Weights of a small contrastive audio-text model: log mel input, encoder activation relu.
Rows from block 2 of the audio encoder of a small contrastive audio-text model, named by matrix and row number. Each number is 128 + 24 x the weight over its row's rms, rounded and kept within 0 to 255. All counts start at 0. Numbers have three digits each.
After each channel's rows are labels from the 100 clips, of 14848, where the channel reaches its highest value: "strongest on" is what is common among them. Only what is clearly more common there than usual is listed. The data: single English command words and digits, spoken by a formant synthesiser in many voices. In brackets: how many of the 100.
# conv: width-3 conv, dilation 2 (encoder.blocks.2.conv.weight, 256x256x3, each kernel summed), inputs 52-103

conv.234:116140149109168170139113079105125130135162139120118135132125168117168171127121138084122178152161052104113128138089099106126142121146099150107130125128137112
strongest on: /f/ (56); /ɔ/ (54); /w/ (43); /d/ (43)

conv.56:171154090124085103092160154115113137111109108143135100130108136115137185118133138107114111141082133116099176097124133096142165167128171115102124109151111102
strongest on: /ɛ/ (89); /s/ (85); /j/ (70); word: yes (70)

conv.54:148110140105126134171124117153128108127119131146136149129153119167093143115133107140106121099127131111099091120105152101112159138141132157111141129146137109
strongest on: /tʃ/ (83); /dʒ/ (80); /eɪ/ (80); /n/ (80)

conv.65:123092152147126154138133125157123158137082148157140134084128073136144113092116144123110123123106214180111115101101138116135147098107083168130166121100135132
strongest on: voice: deep voice (53); /ɝ/ (41)

conv.63:153142142161130119152128127106135127154117137200130131100116129131088122140159100128114131174154159108126140149160111120089138133152117113160118115126087163
strongest on: voice: child-like voice (52); clipping (39); /z/ (38)

conv.38:148121135085145125142172092132123154131119134091137150126128141106115144142137115114131149133125058110117116158138084113136106096104183145159134118167147101
strongest on: /eɪ/ (29)

conv.79:095149105128127130120126123127137132101093104143140132111111128106149107154134153139155068089166132102127145163161134146133147135144128093117139118175104151
strongest on: /l/ (74); /k/ (72); /ɔ/ (66); word: call (66)

conv.15:128077127151137139112137120182123120107169124134093175119115117164125147132124113135068109171160126153145109125149139112158148137137103158141142130143159138
strongest on: /d/ (56); /aʊ/ (53); /ɝ/ (52); word: louder (44)

conv.111:137128163142140167162104102170155099085085127115110148125124081124164116113104167143118099094151091098137104132069153102118159135121137132147120134087117134
strongest on: /ɝ/ (91); /tʃ/ (50); word: search (50); word: louder (27)

conv.229:137137126134150116139094125125125127104177147118090117112100128099106142116115145162126121140107181126144135152160177115124098133099113121142153122179150122
strongest on: /ɔ/ (51); voice: high voice (50); /f/ (33)

conv.250:102116120157131131133090099128153098102143125102144086153169147158116134130175129128118105108129138130142145094108126123147102118130143130117138173138138125
strongest on: /n/ (67); /tʃ/ (55); /dʒ/ (54); /eɪ/ (54)

conv.24:118119093104150097158151102157133131123134160140167152139144130137111112148127129156125087126125152105156086103150155161152137127112127080100109109102116124
strongest on: /ɛ/ (85); /s/ (61); /j/ (57); word: yes (57)

conv.173:098135115146101135138126110093144106131128104122131123135073171126159116169132129160117153151106117095157100122087171147175129169104172135103117105132092152
strongest on: /ɝ/ (95); /d/ (37); /aʊ/ (31); word: louder (31)

conv.170:143135106099102160150124105134120132102124136165185120155114109139149133112155083132152068169112130052133115132156119101140102085168166119150083121129083146
strongest on: clipping (86)

conv.91:139128130128132127144130134129132121101112127123138137144086114126169114123110097129122167081119170133129123130083078143150125118141103146111109113132131119
strongest on: /ɑ/ (53); voice: deep voice (50)

conv.41:070129145127112112181151149112082149126091124123103102112138105129140128134092122109138176161087128109164168130149154140124120129093160127134134139110115139
strongest on: /z/ (57); /ɪ/ (46); clipping (46); /k/ (44)

conv.43:112088134081131083116106069148135150139141129157123130119111130141135126142120116128124122099171078154133105077120083108155185096123081155139119128125133119
strongest on: /tʃ/ (78); /dʒ/ (51); /eɪ/ (51); word: change (51)

conv.154:126145117167130138110108145119107086126116157133185141120142135144144131128151141112141161126125186100121154151110065115152122129182137112125115117141129110
strongest on: /s/ (51); mains hum (48); /p/ (41)

conv.49:119100100142121151147137147174133121117094134125100144125116119114103120137143119146145097119105114146121134118151115117143126141139166151166116141122136153
strongest on: /ɛ/ (39); /ɝ/ (36); /j/ (30); clipping (30)

conv.27:111105139160148125141113104140149143088131156124160118140120109114149134138140123120153111133120179113128140112102148106102095106097135133113126150153130132
strongest on: /z/ (58); /k/ (47); /s/ (42); clipping (31)

conv.33:151104150150140132105146082142186134156111119127124145083107099088157105080114087155133121131125142093150119170100106169147165141166160121145087104152109128
strongest on: /s/ (91); voice: child-like voice (51); /ɛ/ (37); clipping (36)

conv.182:129149129104166115140116112135106122117166116159156121176154117148135125089103128136120122122121173108135119142135126096085126076160125126105123137111091165
strongest on: /n/ (51); /tʃ/ (44); /dʒ/ (34); /eɪ/ (34)

conv.61:128152122107129118103168164127140084090109146109165104105144081111143146154155133127135157170109073151124197167142092127138129139106152143125150150115102110
strongest on: /k/ (47); /s/ (43); /ɛ/ (40); /j/ (26)

conv.203:141146109151121073143120150134128105121137139141112110114112145099142115125162114132134171103125113130118150135119142147147130118084122095141139118137134120
strongest on: /k/ (94); /l/ (67); word: call (39); word: close (28)

conv.99:137141127150122132106106139110103107127107097133106148155125089129105126115170129109125124115147104110116112101139133143126116143103131116123140115055120126
strongest on: /s/ (81); /ɛ/ (39); /ə/ (30); /ɪ/ (25)

conv.139:139122130148127123141160165137151147201142125125157163102125142133127155124152180104103165164142099122103112160108147136120118113107086101151136140160135150
strongest on: /ɹ/ (67); /i/ (64); word: repeat (37); word: three (27)

conv.192:121169137153091137117154155126140142102095143141107048087094142131113112113125162170133140127124128117112071144135131095118132146118177128146152105143144142
strongest on: /p/ (51); /ʊ/ (49); /ʃ/ (49); word: push (49)

conv.80:095112108120182124128132148115129123146116139153147121102106080136097157095132093132120162186129123124152106125138174132089149123108125114135138138165135138
strongest on: /ɹ/ (63); voice: high voice (57); /ɝ/ (38); /ɪ/ (32)

conv.26:185122092116128137109151167143154108158124079129093140123154156117112156163137086097082162155154168125108140085124147112130124151115141158098095130126100109
strongest on: clipping (55); /t/ (48); /p/ (37)

conv.221:129121114118145128106132115150151112114143151176139149117144127156131135143122133096119117080110106118136132085103141121137098128123108168120085110135149136
strongest on: /f/ (59); /ɹ/ (43); /ɑ/ (29); word: follow (26)

conv.116:143130115116124133129119113089095157136108098153162153149085132134167148140128137131142092120190115100088071123178175123107121168124100128156160132140135148
strongest on: /aʊ/ (39); /d/ (39); /m/ (34); word: down (33)

conv.119:134130123173143133155130119127119103175132129121130080157170094080161130108120124117143146129126173135146122142129079077128133087125120133151133127133107114
strongest on: /p/ (41); /ɹ/ (35); /ɑ/ (34); word: on (33)

conv.255:141146118136160099115101144121115091176140157089129117124123179122179147125120131111165072148134133116142145104181122126149112106129144144114133140133124113
strongest on: /k/ (54); /ɪ/ (41)

conv.178:121120131140172127155155168137105110077131106126117118159102121155095089099129135110131133080153145196107157165111111139100134121100168099108119133133165126
strongest on: /p/ (66); /ʌ/ (38); word: up (38); word: open (26)

conv.197:139091134130135130146136140128060077103150156112134095153134113094104164182132159165135153065093185180139134091116099111169146139123139154107144113069142098
strongest on: voice: deep voice (61); /s/ (56); /k/ (37); /ɪ/ (36)

conv.189:177130130134103181125112098125164188151104196117179098120129110160158146141112133137126169166141110094134121166167097127095097126162125138134155096151118084
strongest on: /ɝ/ (73); /ɛ/ (35); clipping (34); /m/ (27)

conv.155:108154133137138133100125112106112085112138134167144118115156093142133144108114121135125155116128155131152125069104115149134145136114117118161148155070114123
strongest on: /ɹ/ (62)

conv.177:134132122157118155115115124116109112133114148172160134143170127166148144129074152150131165136111124112126115134127118135149158094112143111139113116122103170
strongest on: /f/ (39)

conv.149:135125107107168146106116135155148165142156127106113099109123148086072118105109115120122080130164095141090110097093188099118147164142127127125108121103124159
strongest on: /n/ (64); /tʃ/ (63); /dʒ/ (62); /eɪ/ (62)

conv.44:147172148167173113106087142122193142133162112130115143160106129100133115123117117120127129128098147132109181148107148135104126120133109141127153137106138135
strongest on: /s/ (99); /ɑ/ (30); /ɪ/ (27); word: six (26)

conv.205:147129122134099138163110133130124156141135100100150094131124080157142110187119129125135143100107118141174086108157100133164116116127167171140168102119152102
strongest on: mains hum (58); clipping (49); /eɪ/ (27); word: eight (25)

conv.191:124106129105175144139126102149151148105126138160139111126132136160118133158147163139114132135102096122138120138132147162149112142097105100137102106180117135
strongest on: /ɛ/ (73); /f/ (29)

conv.160:156120144122160106158101129097126140143089116096118139138110105162130118155091145097183120154059087145095141125098118099128124101157114107144151128101127149
strongest on: /ɹ/ (66); /i/ (62); /θ/ (47); word: three (47)

conv.129:113125138122094100143132145126114118116129118105144135143127121125120151127099085122144115117158099131157171117119134177100104080078134160097139136116135114
strongest on: /ɝ/ (87)

conv.243:135146132149115139137124069123128134110121104121131118140157088116127107121144165140160101131159109124132117112151082132121136082111095107104178134144123139
strongest on: voice: child-like voice (71); thin (high-pass) (38); /ɔ/ (27)

conv.25:095125121109125104117107141116047163150135124118145141115143182109053135137111133116145152135131087096097180133114174142112146111122119107149112095117104114
strongest on: /eɪ/ (39); /tʃ/ (35); /dʒ/ (31); word: change (31)

conv.202:115106136146098124105146076100119129100102105119114144163126143160151128106128156125100164134084169168104130169145139131152088111138151135139125112137146115
strongest on: /d/ (66); /aʊ/ (59); /ɝ/ (36); word: down (36)

conv.158:117111111138121137129150105131127136126149141146152132159152092148112116142152164140115151133141151178130141124153129112104122131136114102170163084094111139
strongest on: voice: child-like voice (58); /ɑ/ (55); /m/ (29)

conv.169:124147113139136119136103158118123088117116125157164092106121108093125135114165142144154147141123112136127142139101146150148084141100122153149121125071097109
strongest on: /z/ (94); /k/ (77); /ɪ/ (61); /j/ (46)

conv.10:056135150180139176117136136136122075077156086159072118129157116107122197138102085133127136135160112155127135117126117121136155102140071141142151153131158152
strongest on: /f/ (43); /ɑ/ (32)

conv.40:142113148115139113135109095135090123144129147142130106138150146160146157138152095196136102090089115100131152147140097111160100108128158125134104108105133179
strongest on: /ɪ/ (62); /ɹ/ (55); /z/ (54); /oʊ/ (49)

conv.104:125162133153140149162111112111107146125139119119066134132144125104096150153147148158115196119154105099135101128138099106159129111133119146093147094163076119
strongest on: /aʊ/ (69); /d/ (69); word: louder (39); word: down (30)

conv.237:128139124086158100158083121115138149133126108136148138103089096130104127112118188112157126134097166135135121108132181137129152169109138119110148099135132143
strongest on: /w/ (51); /ɝ/ (42); /ɛ/ (36); /ð/ (34)

conv.142:081120117116089099136140177138107100176142097115120110141110144139117137137135142135125171100080105144139108127127093113158127161142088151147132138127137136
strongest on: word: search (52); /ʃ/ (48); /ʊ/ (48); word: push (48)

conv.236:143118163169107140114106104092134112144114127133137144102128088109105110131146119172114101139119185103127091124085083100142108141129127105125138138145116123
strongest on: /oʊ/ (39); /f/ (30); /ɔ/ (25)

conv.230:084155166120131158119125134142144081174096121127127129100142139127149114150110085112129167159135129140134111102136160087103133115109123123152147095059086139
strongest on: /eɪ/ (48); /p/ (44); /ɹ/ (41); /i/ (39)

conv.128:134167123151120158144120103145152153130179129139177112088159147128090102141152128150128120110128177134096108115155124132135137095158168128140146146157156112
strongest on: mains hum (72); /ɔ/ (32)

conv.20:095104146103126142154100123150125127145108138149147125150192132143135157076105137138118107087126122110167125146116145079150119119051100134103160123139124124
strongest on: /n/ (87); /dʒ/ (86); /tʃ/ (86); /eɪ/ (86)

conv.112:067137184128128144165108152118121086126134115096174122146140141130120139165137156163139119129106139134173113139154082151147161100098098146118095101117109099
strongest on: /f/ (87); /ɔ/ (84); /ɹ/ (72); /w/ (42)

conv.98:112123134131143119114122130125079123143149131136126147104132152078119105108140094153129095086151115111133141108102182139159091159101100097144104153115145131
strongest on: mains hum (57); /p/ (44); clipping (26)

conv.118:125162136115111158138166130141123084147158152114134093173129142199136114127092099127127166118155115090139112141108127098087134113090166125119138116168139086
strongest on: /ɛ/ (67)

conv.164:096107080106116143109141132116123119123153147168107140097145129103116128132123150154103107125128155125140082104112170065102133127113105178124114126136091124
strongest on: /i/ (34); /ʊ/ (31); /ʃ/ (31); word: push (31)

conv.235:142058105072123144150125115118136138130096128137150088121142135140115176159158126122127163172096125126121160171167127138111160151146102097164164065152106099
strongest on: /ɔ/ (35); muffled (low-pass) (34); clipping (25)

conv.22:154092132115141150134071129109156117139141088132080081152091109087127142092148147120163131151084110126137105116147113116180115141099100116112174144142122134
strongest on: /k/ (71); mains hum (30)

conv.45:079132122122137112140129098158111188119163122151134097062097094152141120128148125144092144126139112121119122100135117139096164145153109158095107151144148135
strongest on: mains hum (100)

conv.125:174150146144139103135072127091148103125145145127111140119159145104097120123132139133138148192099137134111133179146136132169130127101109114150121136138113156
strongest on: /t/ (70); clipping (60); /p/ (53)

conv.168:154141144142124141088120141100105130098136076077114088070145152113152146096143150142125162199075092107138112093118189092111091111121120155167158096184102157
strongest on: voice: high voice (51); /ɹ/ (36); mains hum (34); /i/ (33)

conv.28:141109110127087136149118157114108134133129139111116077093112108112149124122130141123201146126085147134151149151091099082099138104121145122110109111132124141
strongest on: /s/ (90); /tʃ/ (82); /ɝ/ (82); word: search (82)

conv.32:127118086134143144097116127080121127084113122100160112147130168068155138113125115095137213156154118136143120141123142161120122121140167132140125108128137166
strongest on: /ɹ/ (87); /i/ (47); word: right (28); word: three (27)

conv.120:037136116142139109129091154139126088142123118107171135133152166101132126096145161084139137105119108112121111109179137121164114146104118108107121162117127129
strongest on: /p/ (44); /eɪ/ (37); word: play (30); /i/ (28)

conv.156:122146100119170131092100140103089118165133134147046116117129147130119127114131139132150145129105182130149121118117181083174138175117117125122100123127147102
strongest on: /ʊ/ (51); /ʃ/ (51); /p/ (51); word: push (51)

conv.29:128113136100105127089135106168130135113078154138130159127173133123109150119114133110127139135110190127124118125087160163114173108139166108104102123141147089
strongest on: /oʊ/ (43); /k/ (39); mains hum (35)

conv.100:146080143134098130123117122122159147125104071119112126135136146167080115119156125156130126156120103093140148143150102107125144148124128134109135113104123097
strongest on: /ɑ/ (43); /ɝ/ (37); /m/ (28); clipping (27)

conv.152:103118159153195157175126122167168146104098114098152132140105122155130098131090147119143114113109127110127102092139147117150094121162112135123115119121114102
strongest on: mains hum (72); clipping (30)

conv.253:102103115106158125150105110128133108112126114127069118120109151124125113157115138126109152108136158134142099097117158181142159134125093154131121124099142141
strongest on: /k/ (62); /s/ (44); clipping (35); /æ/ (32)

conv.0:100110111153117131129146146166125089129106131069151085104106157153161162116128143160141132135094160111130120147153145114160121137088125136117133109092123138
strongest on: /ɹ/ (65); /t/ (49); /p/ (39); /i/ (35)

conv.199:142132132135109127155092123112117116111143117136144129107098157128092128150077153103118106125135164133123130135139158102153134128137111137128150079163143130
strongest on: /s/ (99); /n/ (62); /ɛ/ (52); /ə/ (33)

conv.174:105139156098155105140134140132107116150133127092160163122161145127103147096153161149119135123147124146130105141118089132100103098144045164108140156111154147
strongest on: /eɪ/ (73); /dʒ/ (71); /tʃ/ (71); /n/ (71)

conv.147:119080125166108123078098123106141113102161085166115113146096136152184093149113102138143102115175122156140138116110130168088125114154094110096127139089164146
strongest on: /dʒ/ (79); /tʃ/ (79); /eɪ/ (79); /n/ (79)

conv.17:095118117113108146151137118146150158099158117117151098125128148116137112124130150129136098100095145099103155129133125120057157077153105116130117097160090115
strongest on: /s/ (100); /k/ (61); /ɪ/ (29); word: six (29)

conv.102:089149138131158121153092151120133103103115103121148115160128128151155131132145078131144103128136113142113149139153162101145150120092103103116135141133111092
strongest on: /t/ (64); mains hum (62); /s/ (56); clipping (41)

conv.89:134160150170167106119181136164156149109129210115125067111116119103133153170107155099137145163122101126112146114135120162104120150090103077142095174068113126
strongest on: /ɛ/ (68); /s/ (66); /j/ (44); word: yes (44)

conv.228:165168143180119168150150150123120136126102139075141142152123154096167155108117125161124146182084103100116101143162135126146185100153119111208147109094094127
strongest on: /t/ (46); /ɹ/ (45); /aɪ/ (31); clipping (29)

conv.8:137101130096134126131146117114119141121101129150136127081158123109117078138143139155118126120145133071149127128153146127142167101099170153161097120107125120
strongest on: /p/ (74)

conv.18:142110150090135115172132110148119123165100099114122142122124139111139130113132138147153104138167149137092166106111146104122138114116120139153143115114114088
strongest on: /ɑ/ (61); clipping (45); /f/ (39)

conv.246:120124138147144147104118119109120150100135129139167169130133119150137149198144134156111141115129139113146134132121182166143113102119122156143129161068144082
strongest on: voice: deep voice (52); clipping (30); /u/ (26)

conv.198:130166108175133129149146136138142132134109156135151138126125101139116109096116136107134156130109153154105100138091096094160108162144169118106121121119093129
strongest on: /ɹ/ (70); /ɪ/ (43); /oʊ/ (43); /z/ (42)

conv.136:115159137106108130123174121151120135113110150137137202117135087167120158079100143107100093146166112077143157131127131117137134083096146148139125117119157153
strongest on: /l/ (66); /k/ (62); /ɔ/ (43); word: call (36)

conv.95:085100131160126127110071108106136137100122135131142119119157140158094176147109168107151170152121148104160140142143147130133107144116134111098132137131102140
strongest on: clipping (52); /f/ (29)

conv.57:161138147147098127128133160109114141126131107141151124125132153109145149136151100107135181122120148141132140121112166131098178124091124139113117099185154089
strongest on: /i/ (37); /ɪ/ (34); /eɪ/ (33); /θ/ (27)

conv.107:101099187131102144119115123084096101147126132154086152112108088096150111151124134099152144128161147180142092128119134105123099144149151143117146118142106102
strongest on: /k/ (47); /eɪ/ (31); /dʒ/ (28); /tʃ/ (28)

conv.133:109128116117134135137127135101106142127148094139126122150133103111167133125126129131160100137083114112162159115179166120110153108129135119160150140124129130
strongest on: /ɹ/ (90); /t/ (78); /i/ (58); /ɪ/ (47)

conv.143:102168124130106137118137097143113125139103115126128130115139149124136141114120134116182124121107087125105138135137130139111155113119104125125134142111103112
strongest on: /s/ (83); reverberation (77); /k/ (57); /ɛ/ (46)

conv.183:119110140105100135099100146104138145099146131136122147125116169097122158172125121133159099118134102126132120144118164155103098192128139131146117130110149068
strongest on: voice: deep voice (60); /i/ (28); /ɪ/ (26)